From a checkpoint of a small encoder-decoder audio transcriber: trained on strings of digits, spoken by a formant synthesiser in many voices.
Rows from block 2 of the audio encoder of a small encoder-decoder audio transcriber, named by matrix and row number. Rows with one number belong to one neuron. Each number is 500 + 40 x the weight over its row's rms, rounded and kept within 0 to 999. All counts start at 0. Numbers have three digits each.
After each neuron's rows are labels from the 100 clips, of 14848, where the neuron reaches its highest value: "responds to" is what is common among them. Only what is clearly more common there than usual is listed. The data: strings of digits, spoken by a formant synthesiser in many voices. In brackets: how many of the 100, against the usual share in percent.
# fc1: MLP up (encoder.blocks.2.mlp.fc1.weight, 576x192), inputs 32-63
# fc2: MLP down (encoder.blocks.2.mlp.fc2.weight, 192x576, transposed), outputs 32-63

fc1.303:526481519418498463532572464438489510445460508504479541390533489449502528497485482591516476516451
fc2.303:497526536545514558483472511594512448506461527532624469463490509517495466558511497481517503527532
responds to: white noise (54 vs 11.9); pink noise (44 vs 12.1); clipping (29 vs 8.2)

fc1.370:545502513442491479533527473462466520463484499439471558430502506447524530515447458531512502502498
fc2.370:540521551444577522494503557482483446475476490510576524516469519550397493450468467549583419490498
responds to: "five" (57 vs 25.8); clipping (37 vs 8.2); white noise (32 vs 11.9); pink noise (31 vs 12.1)

fc1.346:521587421470503512513473440499562457592457533498471482473505465532573496575502531498459523473525
fc2.346:511444459501480478474527535562528433416544524522510478419472481487501456497525553530504418394519
responds to: "six" (56 vs 25.6); rumble (52 vs 12.6); pink noise (34 vs 12.1); first digit: six (34 vs 9.5)

fc1.243:480563467477517533515553410464523396535467531520481539490474480542538507576588480526490513476436
fc2.243:474402540505526474460527519580536463444519468549515493504484530454464506476547504479485454513467
responds to: "eight" (100 vs 25.7); reverberation (91 vs 35.3); last digit: eight (60 vs 10.2)

fc1.464:486540475465453494508545394528528456500486581554458573461498477517571460550514439557470558567481
fc2.464:549548496509537484507486590511524473516527501466522443592472498523507479457471492469534475467481
responds to: white noise (46 vs 11.9); pink noise (37 vs 12.1)

fc1.324:531560439428504547559509410441537453562472539565475509500504483578502533552534513506457471530469
fc2.324:536451503490505445447522532532486525407511472428477512551517562497513465433476443497458492467445
responds to: white noise (61 vs 11.9); first digit: zero (34 vs 10); pink noise (29 vs 12.1)

fc1.333:540511469520498546487485436478508466544455506558456536550473485541537433512608544492409494421545
fc2.333:498452476460483412484475560512435455469570475446564420468551467503499513481513483457588453473433
responds to: "zero" (97 vs 26.6); reverberation (63 vs 35.3); last digit: zero (58 vs 10.3)

fc1.505:532535458497522492565440404495542519544408540483475483475477452527512466527518538488408468527553
fc2.505:528472532475548459504457503474448543464417450475540456477546520501450519483480513504543540502530
responds to: reverberation (72 vs 35.3); mains hum (57 vs 12.8); thin (high-pass) (33 vs 12.4); whispered (30 vs 5)

fc1.194:502527494475498527491542520521524421566461530584534418519458515488509514565560538481492506497507
fc2.194:496460493472493451393463561533432445422473433548498462470499500474461472437544490507438558463515
responds to: "zero" (100 vs 26.6); first digit: zero (68 vs 10); number of digits: 5 (48 vs 19.6)

fc1.14:480524486583535492510507504457514526493498504688490499486480493496497511498461609500387505473525
fc2.14:514491506558494479453475561481460509456507440565544466551575493504439460413476511546545573515437
responds to: "two" (100 vs 27.1); first digit: two (40 vs 10.1); rumble (35 vs 12.6); last digit: two (27 vs 10.4)

fc1.508:503467529449457508473551482540535434499510567525521494533459453472563469513511507496549539427512
fc2.508:481476436567450442485470494531514555507480517591453502552551463481519546436470579522434507479565
responds to: "eight" (89 vs 25.7); first digit: eight (86 vs 9.7); number of digits: 5 (61 vs 19.6)

fc1.67:495485428491524503492567498468476524486490525516435444491469499422530569549495549518436529447489
fc2.67:504525580484478429458436518517530485541422430433555481475507500508469463492589550502560439568483
responds to: "two" (71 vs 27.1); number of digits: 5 (58 vs 19.6); first digit: two (47 vs 10.1); rumble (34 vs 12.6)

fc1.26:480529458523509491526461405505565519546457542536491538491473454553580461492514548485415561525553
fc2.26:506464545444538490496451472485491538486398493475494512521540493501460485487475528471524515515531
responds to: rumble (73 vs 12.6)

fc1.484:438525516430417479460472497622464447505493599529497549506510479475582490537535498517505524521444
fc2.484:432531483511560480460477585422529518504516507551473524451439530508448580402512501516518497474525
responds to: number of digits: 5 (47 vs 19.6); pink noise (39 vs 12.1); clipping (34 vs 8.2); white noise (31 vs 11.9)

fc1.107:522546456486483528509545406506542388515477542514498538506489510571540481588615478526470467491435
fc2.107:496406566497509482472537499580472457466511436543549526513445518515457479508569479482491454475478
responds to: "eight" (100 vs 25.7); reverberation (92 vs 35.3); last digit: eight (52 vs 10.2)

fc1.372:526489512536523509528521453493540526517542527529480579485555509543500456497534494535500460504568
fc2.372:529474559514533457483506476498458488452550494466487525505585493523488501401469511438505432521556
responds to: voice: deep voice (54 vs 25); rumble (50 vs 12.6); thin (high-pass) (30 vs 12.4); first digit: seven (30 vs 10.1)

fc1.56:444536471453444536473481401452528490484471575500434543454546452467551491522438486551482526520540
fc2.56:453500449502517487437528595493477478466555462482475461519529504503488522457461533462478489436504
responds to: white noise (52 vs 11.9); pink noise (46 vs 12.1)

fc1.136:519509531450482489521474479508520492531529522481524568507487501515538462516505452627511475514492
fc2.136:497499488479479491502493507466502506470497509545515541523497537499493532429563501495520470542392
responds to: "five" (59 vs 25.8); "four" (56 vs 26.3); number of digits: 5 (51 vs 19.6)

fc1.142:466472513433438534510493494507474494541509536473447518555553456445525507491501467563528498543541
fc2.142:433511533541456485451494548569485445442472523531530502543447483538506457535557564465521425444588
responds to: "five" (60 vs 25.8); number of digits: 5 (58 vs 19.6); last digit: five (44 vs 10.1)

fc1.21:499556468477497540497517406487535393531475539517486537517475488562544479567610459521467495488442
fc2.21:495394563474500471477547510591512447468499450556542526511459511492467471500564486493508464478482
responds to: "eight" (100 vs 25.7); reverberation (94 vs 35.3); last digit: eight (62 vs 10.2)

fc1.479:539544479520525509496545481465537457528424530589521493482431493489529559583581557512467531471542
fc2.479:500419469470515419451481559486477447455531470502493468505559459532459465398512463504458488437448
responds to: "zero" (99 vs 26.6); last digit: zero (62 vs 10.3)

fc1.504:496527463491375488489466453540520491552511602487462533555542470511580461549462536492486501493520
fc2.504:533508492467486523490548555537518433539515474524551490516461481532500512515492525462489499413496
responds to: reverberation (78 vs 35.3); "seven" (62 vs 26); number of digits: 5 (40 vs 19.6); rumble (31 vs 12.6)

fc1.414:542544491518466539473491459535538457496538555491508498524487518492549454526453485509490499490479
fc2.414:486476537493591546495454550509519448516504428514546485447529521513445543434473478475476525499467
responds to: "eight" (75 vs 25.7); number of digits: 5 (66 vs 19.6); last digit: eight (64 vs 10.2); "seven" (52 vs 26)

fc1.17:525515486498503536565491372469529525498516547521435528429489463447516507523443478558455485556529
fc2.17:525488569500490516534463421556491513506392540522541558529507479550514453577517529523498545522560
responds to: pink noise (72 vs 12.1)

fc1.393:495518461473503553505517439529525397451482565538503532546552489567524484559538444546498465519441
fc2.393:508443580489509468438523495574451506472515468567522533506486543451483515491511488513476513531461
responds to: "eight" (100 vs 25.7); reverberation (100 vs 35.3); last digit: eight (38 vs 10.2)

fc1.207:488493555561479494527486468550499508471558580526516593477548494602537440514551554446524476487580
fc2.207:507471540505488464471458534561482475477531475443471489484597508488444483378462474469520433564594
responds to: "three" (74 vs 26); last digit: three (42 vs 9.7); first digit: three (39 vs 9.9); clipping (30 vs 8.2)

fc1.488:483536485536400502444509509570508440531542550510525503530470464511568488590546554460515546465499
fc2.488:539504487535580456467489450493467552435472447443472581470471537496542507458516508510392518460455
responds to: "seven" (100 vs 26); voice: child-like voice (55 vs 24.9); last digit: seven (49 vs 10); first digit: seven (40 vs 10.1)

fc1.141:520527474531465549484501519521497465546531520491517485554437498515541522567551583451514496443464
fc2.141:492458489575536464441475499535464507416497475467503555489474563467563508498523528510408497541429
responds to: "seven" (100 vs 26); last digit: seven (53 vs 10); first digit: seven (46 vs 10.1)

fc1.514:538536474513428493491426437507501470518389508556527527523430432536553464516514537488384488432503
fc2.514:543477522425599544536527467475514560520415487479497531546556589559477510458519463543527587531573
responds to: rumble (63 vs 12.6); voice: child-like voice (56 vs 24.9)

fc1.64:474506544467506527483512515532507510476514538468472571558485542500555529504411499506498537474512
fc2.64:507487493435520496470485537499517507494585459509458562503442532495526516442454425514468508460441
responds to: "one" (62 vs 26.6); "nine" (56 vs 26.3); number of digits: 5 (48 vs 19.6); last digit: one (41 vs 9.9)

fc1.436:480480470472448494452516500488499472508468512520498509533454509496502549507392502504472496436476
fc2.436:466519493513595508500492535480485503493503430439471422423457499502404541479562454512475510449505
responds to: "seven" (100 vs 26); first digit: seven (93 vs 10.1); number of digits: 5 (57 vs 19.6)

fc1.96:513547424528440507467460425511518500496491558497445532512499441556607461543490524470413471476527
fc2.96:492516402541481535547563459476474564443467542482458459440478458411501573529488575494470408564470
responds to: reverberation (97 vs 35.3); "seven" (89 vs 26); last digit: seven (60 vs 10); first digit: seven (43 vs 10.1)

fc1.131:498528498485501521504539524524525403542458538599550423521472510509499524576554537512488504531542
fc2.131:483467489488481446410460551521455446443466432541487462463499493472456465429550523507432541449535
responds to: "zero" (100 vs 26.6); first digit: zero (61 vs 10); number of digits: 5 (46 vs 19.6)

fc1.188:494516461392469558515511440497482433578415447464457491564441468514505505550571448493460503498437
fc2.188:498430503463511466464513542502449524434531416458504520549491549492432488407543486455441506484407
responds to: "six" (100 vs 25.6); last digit: six (50 vs 9.7); first digit: six (44 vs 9.5)

fc1.271:493483507489408574513525443508507491517517540503466495493569524469493481581454494560537485504520
fc2.271:513494502513432515537483472522489534554471455417454475556519488472504431540535530475448509438540
responds to: pink noise (73 vs 12.1); "six" (66 vs 25.6); last digit: six (35 vs 9.7); first digit: six (26 vs 9.5)

fc1.400:506511504446458528522520424553518464482493601526442537443517475466591464569525486544469519491463
fc2.400:503542428500536551520514550514502476446483520544593459577470508528552503500509500472556460456493
responds to: white noise (50 vs 11.9); pink noise (47 vs 12.1)

fc1.161:554550438423470481456527472407491464573484491459418461498439507485544565528491457518490534497426
fc2.161:454479468537502464490455519409481553482459483528508543550465542516501524461437535541484569502519
responds to: "six" (98 vs 25.6); first digit: six (82 vs 9.5); pink noise (52 vs 12.1); number of digits: 5 (46 vs 19.6)

fc1.402:494560441545483480491418462506532460523454555531455594525486434541553499499436531494390481466535
fc2.402:449542493474458501538465511523511537375463551538496567453517489447492515445438502542482482560466
responds to: reverberation (90 vs 35.3); "seven" (68 vs 26); first digit: seven (37 vs 10.1); last digit: seven (33 vs 10)

fc1.196:505493538409471509503465491597525503472496585518494558539486498446569483505452448586533506474564
fc2.196:507517504490503499504547483458481506525496446577531540552522570462450474536511479467507499529375
responds to: "five" (90 vs 25.8); first digit: five (60 vs 10); number of digits: 5 (51 vs 19.6)

fc1.518:510493486425516518546578500507509532492517554472427463455513502397546566529448518522509478465467
fc2.518:504524524460467475450441606544507473442519492453519511491485483492516524458495455542513476511476
responds to: "nine" (53 vs 26.3); pink noise (46 vs 12.1); first digit: nine (36 vs 10)

fc1.159:478502483524439503462504514564474480501551509447520499562424492527543520548557551435502509441448
fc2.159:491486482550537438445450444523456495406447451471482565482489509484527507486549519507394518471437
responds to: "seven" (100 vs 26); last digit: seven (73 vs 10); first digit: seven (57 vs 10.1)

fc1.291:471565484470529539505565413475505410494486539527484547498454520548553519591554446539479489504429
fc2.291:453394514490490455471526521579548456457485457534525472484455470464433451495562500504497421498470
responds to: "eight" (100 vs 25.7); reverberation (73 vs 35.3); last digit: eight (56 vs 10.2); number of digits: 5 (48 vs 19.6)

fc1.351:532557441482518543501530486467502448523511546435466488516419477502552542574549540483524463467479
fc2.351:515429486563512421442483518474407534424538454447485551453497530454558555457463507509454495545491
responds to: "seven" (100 vs 26); last digit: seven (82 vs 10); number of digits: 5 (40 vs 19.6)

fc1.385:553594483474425512468505407530497446567428530444528504480541483536576469550548493514449461423522
fc2.385:459467490459507435486527538434486553507541440445498414518495519472424554453431566538543516504559
responds to: white noise (35 vs 11.9); pink noise (35 vs 12.1)

fc1.327:432504521455460485530430474529552486495473525535473552518503454494516420488522457528492519482537
fc2.327:497509463535457515442477552460434505447586515468483416504461491473479509477525557452541449443508
responds to: "four" (68 vs 26.3); first digit: four (34 vs 10.4)

fc1.447:514550479548536505543528518454533493528494547580514393461519511475505544529513587481476486482579
fc2.447:492478533544490467413467565530474466479492409599532458510560514515422439432537576559484573493461
responds to: "zero" (96 vs 26.6); first digit: zero (63 vs 10); number of digits: 5 (52 vs 19.6)

fc1.72:461514444465472495434453505509493428506432502535476471520526472550515454538518575473485468473520
fc2.72:422525494476467478465550539501466466511538487467465449500479513442436584520519537495509468473479
responds to: "zero" (100 vs 26.6); voice: deep voice (59 vs 25); number of digits: 5 (49 vs 19.6)

fc1.182:475561503521504588501467453488548458583521558566495560481412447548537459572518495546481519470532
fc2.182:490446505433550501531453448542498508497446502480506486535502535469475441501512458453463452476481
responds to: voice: child-like voice (60 vs 24.9); pink noise (57 vs 12.1)

fc1.439:505530488594558507526534497400498534484502479651496483468494500510489542502440596513399475501521
fc2.439:512495514564504490467496556489462524459517445577540471562586507503440454413478535534537581516419
responds to: "two" (100 vs 27.1); first digit: two (35 vs 10.1); last digit: two (30 vs 10.4)

fc1.200:521532494533454488473498499502564494529498532575507472460464475454499472561482569478416534477520
fc2.200:505511467463525508453472560442452472460432457498530487496562495483455485442509451551543502473476
responds to: "zero" (97 vs 26.6); number of digits: 5 (47 vs 19.6); first digit: zero (32 vs 10)

fc1.179:479488450527446485495464471478538434570469462547470463508509461519453484525485496502401499501499
fc2.179:541441558487496454524491550470470549462559501489513535490524560458520554392433473529543475566443
responds to: "zero" (72 vs 26.6); first digit: zero (49 vs 10); pink noise (43 vs 12.1); last digit: zero (31 vs 10.3)

fc1.559:492517457454502477486473463470510475578448462526446495506480473513525535565450520468439503490447
fc2.559:499517520461527530460567492589532429504528487456472500434519483530493447534555429505471518444446
responds to: "six" (59 vs 25.6); pink noise (47 vs 12.1); first digit: six (45 vs 9.5); first digit: zero (33 vs 10)

fc1.264:484509370514490509517509493481510463562448488600530429486502508537501510515519464470486482578444
fc2.264:499441514493535441485467533484489544472524510510524586462397542502577460413528492551552502445520
responds to: "zero" (90 vs 26.6); first digit: zero (46 vs 10); last digit: zero (27 vs 10.3)

fc1.435:524545510452514568515536424510537427503477539511480547533426546528556470594574435564502485509417
fc2.435:485390535484480470494542501587480456451513463551514506504478473484465453499569493456500435482476
responds to: "eight" (100 vs 25.7); reverberation (62 vs 35.3); last digit: eight (58 vs 10.2)

fc1.124:504493442499405510475533461542504467532533523493431521531477474552541452540509534435455478477512
fc2.124:501545433485530497545540491386515562476517518437465416418504494449510619474438517545544424514471
responds to: reverberation (95 vs 35.3); "seven" (94 vs 26); first digit: seven (54 vs 10.1)

fc1.104:443545464493503565540461358503532484536478584514419520464517394504529464535476505494440497543566
fc2.104:512461529457523497519454454513476537478416492457516505487518497467463506505495519488530503558527
responds to: rumble (68 vs 12.6); whispered (26 vs 5)

fc1.527:554493518459439528496518486499490507504472502476519551509553530467517488531485470561525510484495
fc2.527:541498496549516527533511518542493461427526505503580384505520545579474502540490471505482456515511
responds to: "five" (76 vs 25.8); number of digits: 5 (42 vs 19.6); first digit: five (33 vs 10); last digit: five (29 vs 10.1)

fc1.140:492508432434446482461477469538477444446487523467463475565550436518526457514477411491494463452461
fc2.140:484488558480506501478494521543463525452498494606490553568553519521478457450442458533437545545423
responds to: "eight" (99 vs 25.7); reverberation (78 vs 35.3); first digit: eight (59 vs 9.7); last digit: eight (37 vs 10.2)

fc1.299:512485492501488557540556468513540494556552486444504455479563470504472448543524454501541503538535
fc2.299:581496532479552516481508475444463534477549462491518487508568521538477485398437515474553507441486
responds to: "six" (60 vs 25.6); pink noise (54 vs 12.1); first digit: six (37 vs 9.5); rumble (33 vs 12.6)

fc1.222:511474430435426499505473510583510436490391503558542430514489514442506481515580479516537499505447
fc2.222:503473504482498492482500495522510531499550553574491549465455539499545480387527489522520545452537
responds to: "eight" (100 vs 25.7); first digit: eight (77 vs 9.7); number of digits: 5 (42 vs 19.6); last digit: eight (32 vs 10.2)

fc1.314:489510447514456476480465450440467517507509522470425466469471478501555517554502530456463491519556
fc2.314:543509517461471572524543480518509444560469515466578500546394508557498515565558480483484478425460
responds to: voice: child-like voice (68 vs 24.9); pink noise (61 vs 12.1); rumble (34 vs 12.6); whispered (27 vs 5)

fc1.224:439564509494511555501466399581538433502489613578514548465476449539557442569547478518482534468530
fc2.224:477447522508489466461535562512485478451523418448542483539482503482431438475481450436551428523480
responds to: "eight" (95 vs 25.7); number of digits: 5 (52 vs 19.6); last digit: eight (33 vs 10.2)

fc1.103:513490553433495508497554510519495519484532545509493539479488533443539559521468527553551498466450
fc2.103:503495465442552502465469573496511478479518463519488517537443537513488549460499463496463459490442
responds to: "five" (97 vs 25.8); first digit: five (77 vs 10); number of digits: 5 (59 vs 19.6)

fc1.442:512506519479443528504541473513497523490440552480491569512484496479528488544529541566525549483593
fc2.442:473462459516529470482534590490470510473535439494458408482477573449472582422481476486496474458451
responds to: "four" (59 vs 26.3); "five" (54 vs 25.8)

fc1.489:518542439531548556508557478467508524499525515406500379455532515473517555553466465439530476517479
fc2.489:518471506554522473455494498380479529450533458478525509541441548565469505402532494532458463478462
responds to: reverberation (63 vs 35.3); "zero" (61 vs 26.6); white noise (50 vs 11.9); pink noise (38 vs 12.1)

fc1.126:499542455426442518434473466483486456452490518482467483602532414454523443518471425516498547451446
fc2.126:440475509532479432512510516490434563477474466512488539416475533475490514422506539503444461463502
responds to: reverberation (93 vs 35.3); "eight" (91 vs 25.7); first digit: eight (60 vs 9.7); thin (high-pass) (37 vs 12.4)

fc1.144:491516512486414494509492416523547469515460541597443550483483477536582453609513514533438481464518
fc2.144:514414447455489455457485565516486490461543463426479424488517496426498446455514527380536473480486
responds to: white noise (69 vs 11.9); pink noise (29 vs 12.1)